From a checkpoint of a small audio embedding model.
Data: trained on single English command words and digits, spoken by a formant synthesiser in many voices, 78125 training examples, 42.3 epochs.
Rows from block 8, named by matrix and row number. Each number is 128 + 24 x the weight over its row's rms, rounded and kept within 0 to 255. All counts start at 0. Numbers have three digits each. After the name is the row's rms in percent of the matrix's.
# convs1: 3x3 conv (model.blocks.8.convs.1.weight, 96x96x3x3), inputs 50-54, a 3x3 kernel for each
convs1.4 100:113131128092152171128128118128128128128128128128098091106089128128128128146128128123139110117148160128128128128048128089078128117128098
convs1.5 099:150128128125128128094088146128128128128128128128138128126128128128128121128128128128112128085115128088128128128128128128128139128128128
convs1.6 097:128143093128128088128128128128128091173128066095163171155128061128128124128128161132128106124128135128128128128128082180128083128156128
convs1.7 099:128130150136128142128128128128128128131145128150123128128080079128128128149152128093075099128084089128147151128128128116128128128128099
convs1.8 098:121107096128138128140128128142128120128128129052054074128128128083089090133117128128173179128128155128128161133128128128130134128128083
convs1.9 072:141159160079124128128128136128045043119128128112127133072084083128128128103089062128059081128128147079050070128072128128128128128128160
convs1.10 097:128173128091118128128128128146125128128128130157128098144128128165157131177200144128128128128137143046128128144155138128132128128128088
convs1.11 100:068128128096128125091128114132128128128128100147128071128115130139128128180165118121142128128128141042080128128128128128128128128128070
convs1.12 098:128110128145128162128125161128128102128128128128128128128128128099128128128128128067072064104125128095073085120128128128128177143120125
convs1.13 100:152124128128128128170116180128128128152142128128128128112118085119128128118128128125110056128128128167147147169147128128128128161128173
convs1.14 089:128128128128166126128142128108128162131128109128128128128128175128073128157116116128128128110128128128106128152128128128128128131128128
convs1.15 101:154159128128128128124130163179128103156128128128128128131121128128121083188176154170173137128128200128120184183128128140138128122103128
convs1.16 102:128116132128128128086071088081113148128128128160128128077128168128128128136128136128128128128128097133135140102128139128128128128098137
convs1.17 098:096082063128128128089089129128128128128128128090084128128111128107087128128128128128128152108128128128128128128103077099128118088074128
convs1.18 103:148128128107112123128140144128137128111128143128093128128132146141128128069050093119107091128127075128128155128128128108128168128075128
convs1.19 095:128128158128128132128128128082128179072128161172110078111128128128128157161054090091128176160128096128067072037137128095128166168114095
convs1.20 103:099085093128128124210176128128145128127130166153129128128160148128121161128128075128128114156128128190165127128128128109113128128112128
convs1.21 102:106096094094128128128145150129092097128128171095071128138124128128128128128046106128161143128125128159128128127086088128128183091128137
convs1.22 099:146132145128128137128128128128128128128128119162163143128128087128128128122128128079076061128073072134138128128123148084128128128128128
convs1.23 102:064128128101128113128128128123128128128128128128128114128115093152128141182174128108128128128128128128128128128128106141128128137128098
convs1.24 107:158128128128154155128128128101106128128128152171128128078128086112128128129080081077077073128108080135113117140142128087128128128128121
convs1.25 100:128128128128128128072070058128128128179128128128128128124127128128128135144128128128145131128142128122112119128128128153128128128132168
convs1.26 090:128128128080157128056128128128128128128128128128128149120117120128128128128095128128090088128140121128081075132128210128128128128128167
convs1.27 099:128128128128128128222172213128128128128129141112128128128128087106127128128167128128128128166128128168161151185136128128128128128128157
convs1.28 099:109097112134128128128152161150128093128128116122128128128128128165128128128128128161172143128128168128128154141071068128128128172128134
convs1.29 105:115137128154128128112126140083128128085141154166108068118128128128128128125030077081104122128104074064128128074128128128128167128103081
convs1.30 103:143168128120128128127128170152128128128128128128128141128115128119128128191175176128110128128128128042128141172148153100128128128128128
convs1.31 094:122128128128128128069062065101084128190128128136144128137156128128128128128128135128146124128128128129124126128128128148128128128128128
convs1.32 101:128158128128128149109055138152123127128128127140174161171170177128138128128154128113122106128128128127155128148137137112128139148151157
convs1.33 101:067057057109128128091128112110128080128128136058068106128088128128128128128128128128169161122122128128128128105128128128128136053128128
convs1.34 104:140128109128128128145130150128128128128128128128137133087103076128101128139103083087069041128131128128128128129128128128128170128151150
convs1.35 102:093128128128128134128128128128128094128128128148119078128107084138121128171164128109128144128128128055085128128128128128128128134116080
convs1.36 102:091115128168128128103109128094154128075114146166099066114128128128128128129022078101120128153128128128128101047136128089130160153094081
convs1.37 109:128128137128121128071073076104114128133128128109120166128128143128127155128128128128142149128128104128151139128128133123128128083122162
convs1.38 101:129128117161128128170135186128141111143153128128182146161171167128131128128120128130162128128140136128128128128141102139128144164172165
convs1.39 095:079164128115162134139128107146128128128128128163128102128127103137128128176162123128128128128128128089128128128128128128128074128128105
convs1.40 100:067103096146128127128128161113128128078108144177091068128144157128128128128031103128136128184128116113128128088128128081128156168087077
convs1.41 101:147128128128128128185181145128128128164128164145128128128150136127107128128128098106103086149155128161186172128128130128128168170128128
convs1.42 099:142099128128097116177165165141135128172128171145125117128159150154128142128128105114099077128128112180183165128128128128128168176128144
convs1.43 095:126128128128128128128128128128128128121146147164128127128079128128128128128128128100075078128087109116148156128128141093128128128128128
convs1.44 099:074128128116128128074128077118128128157146128174128117160127104155128128177169128128128128147128128098128128098128128142128128149128108
convs1.45 099:129128109128128128181166157164124091152171128128128128128142128143128128128128128168158119188128168113140172146107069124141128166138112
convs1.46 100:093100076128128128128128145080081096120128140128065061114128128128128128077042091128167128128128128128128128098097092128132158128066098
convs1.47 099:123128128138128128113137180128139127128128109132138099159128128128099128128158150163170128128128128066128128183128128128128128128124122
convs1.48 104:084128128147144128079128144073127128084123146159104067112128128119128151128036128086106118128128128049031104061128128128156170147115087
convs1.49 099:128138128108128128128132120128079075128128128156128128128098128136128128135165128098091090138082104128128137128109127128128128159128119
convs1.50 100:128150146097106128114128128110128117128128146128128160128113128128128128170128128128128128133128128056128128128128128097090128128154128
convs1.51 101:077128136128137128128128102090128177077128149172105078115128128128128139128032069104139128168128092106128100031128128082135153163112085
convs1.52 098:112103112128128128128128135128086128128128128128085078128128128128128128128128128187184128152128153118113152121072079128128128128128110
convs1.53 098:087128121128135128128128128100128152108128133128106067124128162128128128102053128139128128191128128128128128072135128083128146128086050
convs1.54 096:161128128128128128111128128117128128185152128140197172148148151160154145128187138128128128128128128128128130128103081149128128142180173
convs1.55 098:128128128120128128128128128128128128146128101161128079128094055142128110153128093074065095128128118095137149128128128128128065158128085
convs1.56 100:144128096114128128233172128128128128128128161128107128163133128128128156128093091128128105128128158197171128128128093132116148149094128
convs1.57 096:128125115128128108128103147128070128128128161100128135128128128150142128113128128111121110128128128101128099128128128128116141103128128
convs1.58 100:153128097128128128178143185128128074128128152128131128128128102118129118128128128128106066147128128193178151186151128128128155128128154
convs1.59 102:128128134128128128129100069106128128060118161158120124060128128072128166161116107128128128128128094145110102118121128106128148128128128
convs1.60 101:128128129128128128116128146128130110103140143128110092110128128126128128072035083087074069128083068095128142125128128113144165128090096